python train.py --train_examples=39062 --n_mels=64 --activation="relu" --depths=[2, 2, 5, 2] --kernel_size=3 --stem="deep" --residual_init="none" --optimizer="adamw" --lr=0.0043 --final_lr_fraction=0.01
Rows from block 6 of a small masked spectrogram model, named by matrix and row number. Rows with one number belong to one channel. Each number is 500 + 40 x the weight over its row's rms, rounded and kept within 0 to 999. All counts start at 0. Numbers have three digits each. After the name is the row's rms in percent of the matrix's.
After each channel's rows are labels from the 100 clips, of 14976, where the channel reaches its highest value: "strongest on" is what is common among them. Only what is clearly more common there than usual is listed. The data: synthetic speech, music and everyday sounds put through simulated rooms and audio effects. In brackets: how many of the 100.
# convs0: first 3x3 conv (model.blocks.6.convs.0.weight, 240x240x3x3, each kernel summed), inputs 0-59
# convs1: second 3x3 conv (model.blocks.6.convs.1.weight, 240x240x3x3, transposed, each kernel summed), outputs 0-59

convs0.47 134:490470479532481585587532448514455476478548582479446587478457578507520475476497505520551512535526541493520520492492542510490502477509490589487519584466587519496506498504542470455528
convs1.47 062:523541508520569528526424475473529557505495518577558568526518527385467464500496575468565459512461476494505491587585541442478494496443555546443518531494535489524536517519505506574450
strongest on: drums (60); bit reduction (54); reverberation time: dry (47)

convs0.235 133:500491495528533600603535492523510492500553593519503602488470561520513474502497442470509505490497536491517464479520565502497486475502488602500501563495567497501525475510517512505487
convs1.235 067:460512524525482515516474499467497487572527511465536479542512579503453510533503570553595459531530529533476605504547443504451461437541460521556539502545566582555514518548570529519517
strongest on: drums (61)

convs0.87 142:488511505488526611612510485487496516497551603511499611493503565518519503480496489489524504508496527487488505485494562494489497508485502611487505545504555497491511488501513500507530
convs1.87 046:507518525419560465495485531455525499488542537579487488507516502519435540504542564530501457468536498569438527500486447472531502528533550556391485551527478543536490437505568508468583
strongest on: dropouts (32)

convs0.114 132:496533499525485603605504469507464515463526596488493603499502560519498473492510507492532529520492514495492471506497569466487485486548514602522481549472599546493512483501512491515503
convs1.114 057:497478454525539475500457466532527564553497494416478530598506527462535423510549500429583499517506518511485509568483509542500495542617511488498486518550451494483475498549577427521491
strongest on: speech (51)

convs0.237 076:499514481508509566567566500548455490525524557467485568489525520454517524548518470478523549461506469483507514505559515490501500513505514569503450560498550508496458487475528479448532
convs1.237 060:504553521478441520508508534534524554460467501481511510496510539582432472509523514530446502442532500480458509470589542470519497478561518487483577457533504476463580496485487520630521
strongest on: speech (90); dry (63)

convs0.174 061:467546499532514581579437452489535530485486583485451579495559494550464523487493501521551507562518521491496504554490553496490488522499471581542500473496541495450541450474504501537431
convs1.174 048:518494530505513514507497453413429497396516449534482482539485468480529489509590483523463421525387490518501519533544470512463480538458530526464488557540497531537522457551524481516412
strongest on: telephone band (79); drums (66)

convs0.113 061:521547486546407507507491475446555479459487513504524504521539581514513461529532380516550484507526510500512543497446508550465523532523461498414407609527489541491510419491546446525543
convs1.113 050:525479565532444480501454449448490506454454552485470549568483455445488447494512605437557496539479521554451469482464474484546469480498493469488492549491557542436485504495472547551495
strongest on: speech (72); reverberation time: 0.15 to 0.3 s (45)

convs0.13 087:496486460510534588590560515506466471488504580435536590494518557492525503482477472500541525501502494465519501502532552483517512510492446590488483517498622568505479522476502496458517
convs1.13 070:472513456485482496476490627522513575493461545485450509470528510549423459478464493487503484447558502521475523513510504479492537478592550488507544408525398424492445503486538511601508
strongest on: everyday sound (85)

convs0.44 038:515459526592507519516556524522481547477549525564561516514474533504518413544541566461613522486514531477532474488461573496493525492508463520503539514504514572480480492516540480504539
convs1.44 037:426499521473465514500483465473474476430463488543483469570452440496399558451490467489422494428483498494468487501493512450495486469425555550538512542463531511498487443395441449512472
strongest on: band (50); dry (44)

convs0.145 111:484516489510498593593537479555550521501521592521487593509495546488483479536476476482516531513530479485508507469454582483477513499530501594495482548504544534512536477489480456489519
convs1.145 065:559442491543519524496502504601505478520500496525492510502561524495489493530413346440471483564522485484462469518466487544492489548593487510509449499541519486531488480512476489543496
strongest on: short reverberation (78); number of effects: 0 (64); reverberation time: 0.15 to 0.3 s (55); speech (53)

convs0.101 226:497492481485503383384494503495504490515459398487502381493496468515499518486529525503495502504511493492478514499513414493498497514496500382478508454507434509502478486495486510498492
convs1.101 062:440490519491488551517503432471523466428510537486484457490465440441454458540445460423466515485446484442461535475490505514489468493490515497487471500504482483499502377512424467511444
strongest on: dry (78)

convs0.192 137:514510466501493599600494507507505502506537590461505600526508559513504498521470472480513502520526486486519506484499572497484504501504487601524457555495579509511515472426503487504512
convs1.192 161:556444486555529486493482507535528505550537492534548506552544585557543522487568497531568493557533578530525530500541517543539531576531526499515523511462550565508533528566587504496527
strongest on: short reverberation (64); speech (53)

convs0.74 076:503538551519508572572519511522501493490572571452497573526505522534538482472525482446581480504512500477522448544517593478456512465487478571489527546433536466490568495464513449526499
convs1.74 053:511517493504499483514531509461408554486545507514511505521482504437495495462625400569503461479412523510504449491510439562513472571539542536482544491548438537468531524521518424505463
strongest on: telephone band (92); drums (75)

convs0.222 053:473497523490493552556447496485449494525572553511514552521541487497455477432543569510544446532545539503513497545530583478503495539497479551545492523420521546501493526496520554499468
convs1.222 039:567452491515479493493480512526454515445514461433491470539459580496519524444494480491477497466523507493483536494517518495529509470444484520438479462459555505505496467508450423491452
strongest on: dry (56); number of effects: 0 (55); speech (53)

convs0.88 090:515479478547482558558571507530461440521480565480479559497523586537517448487523497514528578495515513485493495544502540503495500521480504560515478613468561450449484496501527520438474
convs1.88 057:462505526574526503489574496447468527463435485477510498459473495510484508530450490447409546421456521535487489493530487429444445484601421549474550558504509528439487559444404556452529
strongest on: band (75); dry (41)

convs0.84 109:507508485488515591594512454467482548482552589551505595503492582482505538490485484488527489491491540489523500447494526463489486511487459594519446549476570544511519444482497484498514
convs1.84 095:577517490573542477524482554507508513593514508514497541528552586489600508525487411570573484528554551459498525535509519522521538558533493530567480503511512536514514495612595492497533
strongest on: speech (78); dry (48)

convs0.123 071:489438551538491539540482485497502492452504543495466541461496527539458577523502461480488493455526557513532524502466527470490502434460387542470584470491541494533489543529559537458557
convs1.123 069:485573533505551511519464593537514551447469541481529550524472470500503475526453597519516470495520493471539530480578449460519492475467451511427456483525473482454578551469466516511502
strongest on: everyday sound (99); reverberation time: 0.15 to 0.3 s (40)

convs0.104 069:447511453529526581578497488482515522527583576509535580498540553489510478571478453485545486499477500507460494543477553508477481499470501579563490557530536517479487460532534538498549
convs1.104 039:441521508524456525501569444525512468521456461456495536453527480514544496530455468533400576461470547471608553431500453489527495474558506521544514482497461473536502463488420504474412
strongest on: band (52); number of effects: 0 (50)

convs0.62 122:522489507548507602603495472513503509501563597486498603483487529483513479508520484452537521496509524511506493494506598499503513491522504604515499560503583524479519489498524493495514
convs1.62 041:487482542537450502473450535530488435484535496519571498505430479510418526500540465543420474507524502541571448442505510523535482493560496484480518457468448444493462488581510560530469
strongest on: reverberation time: 0.15 to 0.3 s (42); dry (41); wah (33)

convs0.157 114:516518506479538600603530495526513518497526586496458603494486543431511494537520510507531513518522503504540501493487561495507495498489490603483496549548563466489507482500471482493527
convs1.157 069:568477548519515558404512496499525483517553455551478488541531583507553518511500499521482480531543494565575478498591487534527517546491548497484519505421536572485505498545535550476532
strongest on: dry (42)

convs0.154 097:500505493496523592592509481489492529518526583529472593506523537501485477526489488474488508538485529492515455487463548482478468493509468592497506563511573539475492514526509497525480
convs1.154 057:542517455492455498493486455533522513499503517477561486491514542552563429448440566487497460552480488503526399583491467573484509520539545438516429523451455429470484491525571570543528
strongest on: drums (85); number of effects: 0 (51); reverberation time: 0.15 to 0.3 s (43)

convs0.167 127:494486500508542606606518485510508520473538598490462607542507541498502488488510500503526524509513551492495488477508582502516501471489497606494496535481563508482491517471461503493510
convs1.167 071:524483490569561536432490616563591566528514484536504502524590598508560552488549487573480497503604528534535470539597475486523546587465519518468518543510555576560549591501516514509540
strongest on: speech (73)

convs0.181 064:519499503496536554548516520503487529452594549474530554522523545560536476478490480531574520516508551443456498512499536504528570468470515554526520533384558516470526465499497514533553
convs1.181 042:486444531475509395512578507431492490465484514518360472487482435437496489472573537534514547508429532524478533499451473524530492489469505446445516531538523519473486536522482501460424
strongest on: everyday sound (56)

convs0.65 106:531500489511513594594572497520476544483583587499529594478528582440519501491500474455512495496515500494487476484504573525470485489476479592461467515504540521501526485494519469526495
convs1.65 053:512477500442507517505476548560539380526563477497462520498440504385492497493497410504485483491524457500537491492531476436496527531501481449466565545533486501558491478503527493461544
strongest on: tremolo (38); reversed (33)

convs0.97 132:498492483507499606608529461510475495502568602499503609512500562502512464492515497512499539508505472499517511513501563458482498500502489608468484560512549527504502493507515491515522
convs1.97 061:479519429484523497482489544490490479496477510528521503421427498522560519527553408501488477479585469452533547610432483495444535585517591503504549551463499515513471502384486510498477
strongest on: band (76); dry (52)

convs0.95 080:517515560580544532533594578486464515480507536544496533544522532530497524488401516536529574517563526525555525527480580503495526461513455535548492550476563458546525455508491526494533
convs1.95 065:503527515513522518510492466505516415476471532490523478527526474510441465497370564507520481511492500537508497406527496490487511292473534514454511490510538495434492528509502507513532
strongest on: everyday sound (100)

convs0.171 095:527507484503527573575505497528515550512594568524478574478527575527541461517494458524547500466539498497481433451529534483489480460468481574481484574498579548538551487466486497523517
convs1.171 070:462522485475490539516491434482476490490526508455500487484488475549464458464439366563487495490496508513452457535540481590482464518488464501456541508496443450562536454534529434495455
strongest on: drums (100); number of effects: 0 (58)

convs0.168 101:461487496489495608606523478509496489495585601509494608498480562505508508529495488544497473499490470495492503514485547471508499512481500606491493552511536480552483479455520516517528
convs1.168 059:493510469476507486460466542534509457579522515531519488480511503536501532539565386564444496443560432473502571619469501459478562524579508516494527515448553577521445409407530512509537
strongest on: band (63)

convs0.100 143:500501503508525598599547511507476511471585589493506600490470571496518487479487473482529539498512539469501489471508567489463468474490490600482499554473576516526518514488529487490524
convs1.100 094:556455556524544503483466441511569458556510487576554513561520528546519410477590448557580474565494553463529475525546476526542568571507557500460593529528514520437538547529590494485512
strongest on: everyday sound (66); dry (49)

convs0.115 087:490480529531509589588570507505503519487563589507523592427496553489474493513531510511535528505512530524513531466524578495519480451507474591512501572500517508506504487484529528500504
convs1.115 040:470517477584478534532485467490479498530461496502508473407435411493506448467426493447457500566441482465509447466494490421578549521596455555495486535503452490478509431449491476489508
strongest on: dry (48); dropouts (32)

convs0.67 134:496494502530522611613514480539497504493537601524499612492498556492523496518502466484536516498496513520491492483492532517501467494503503610513499546485557510502525498498525496505530
convs1.67 067:554509511593551492481456538602520508541497501524515554561571560556513542511528519511570459501586511510523509494494531510514491508526510513551526487486547531495592554577539448512521
strongest on: drums (97); number of effects: 0 (50); dry (45); reverberation time: 0.15 to 0.3 s (40)

convs0.102 082:442477483518470553554512526506511531513588547510480554430463494517424459528499536504562475499529502470487432503494538499476475433444468553528602507482519530552534521530496473489498
convs1.102 063:507533481514472503495524547484512490503546498561563490484441500524453458525502530549511509494499513476522472466497485509534504551423494511514322521468520456530511548562458561513501
strongest on: everyday sound (63); dry (41)

convs0.85 117:476509494482542582583529454485495505475575574499474583498498516493495487524505526526531528528557509507496484455489514503487469464521490582500430545477567537547518485500511514485539
convs1.85 074:528526465457459511475482537449490501444497484540525502539556492524457459515520612523536480532489459623485454448513491436485482539422480498483338511496481466439415360416438554550500
strongest on: drums (82); reversed (68)

convs0.132 132:496495498533502604605536459495480525498530596501507605497494573502534470519495512482553510515480510503529499484507538499485494503537501605470478547503559507493534497485488500511518
convs1.132 057:526415513511508531462484443410524534430531470535490513489458481526599531509535395488497454568538473577535479513489470527482539592567513489424532532537524544495495466541525409523525
strongest on: dry (69); speech (68)

convs0.196 098:476536503521489608607519487522469519484537594529501609491501552490471509492499489508505490451464483509497485486468559507487498507495517609507496512501546516497480490506495512546556
convs1.196 058:559485502554488467503529577570574466515491432488477510501573543500487568397557492518517514499490525492474507494536401442480510551627667520522500461525520490535499472504518489435515
strongest on: everyday sound (98)

convs0.2 120:493507480499456597599521516506493478476569585480489598476490555495504486517507478444516541500499520476525525497491548509495487482471462597482467559516568552506505497499504481480489
convs1.2 185:546475498550548496481497521488540522561549484527527521555558579536532535480529473532566491542572535543546507475573507509555518538471547518503553503497555575509533547540561525476544
strongest on: dry (64); drums (61); number of effects: 0 (54)

convs0.189 072:483530498508510565563555493483456466433548565486489566511467534501477518524496480490504517482478449464528509563432510514495436490442427565475558540502537535516529569530534433533482
convs1.189 077:471535488502461511502498515511516507518464475499510510424462548520495508508536559492499509504524442409489486498532531391507486493547512491542397499527496522437495432399436506492494
strongest on: dry (65)

convs0.136 126:471494465510500600603549466514543506496548592490478601517520544511527518505462509474527494524515481507523544486479589485511509483517456601522477508489562487522532494498519471521490
convs1.136 111:557518520552544489502500476526523528565533488532514495537516577546505553524580456535536474513609543565528534519545512494513495570546550515520487505507553555544552565573571513502558
strongest on: telephone band (54)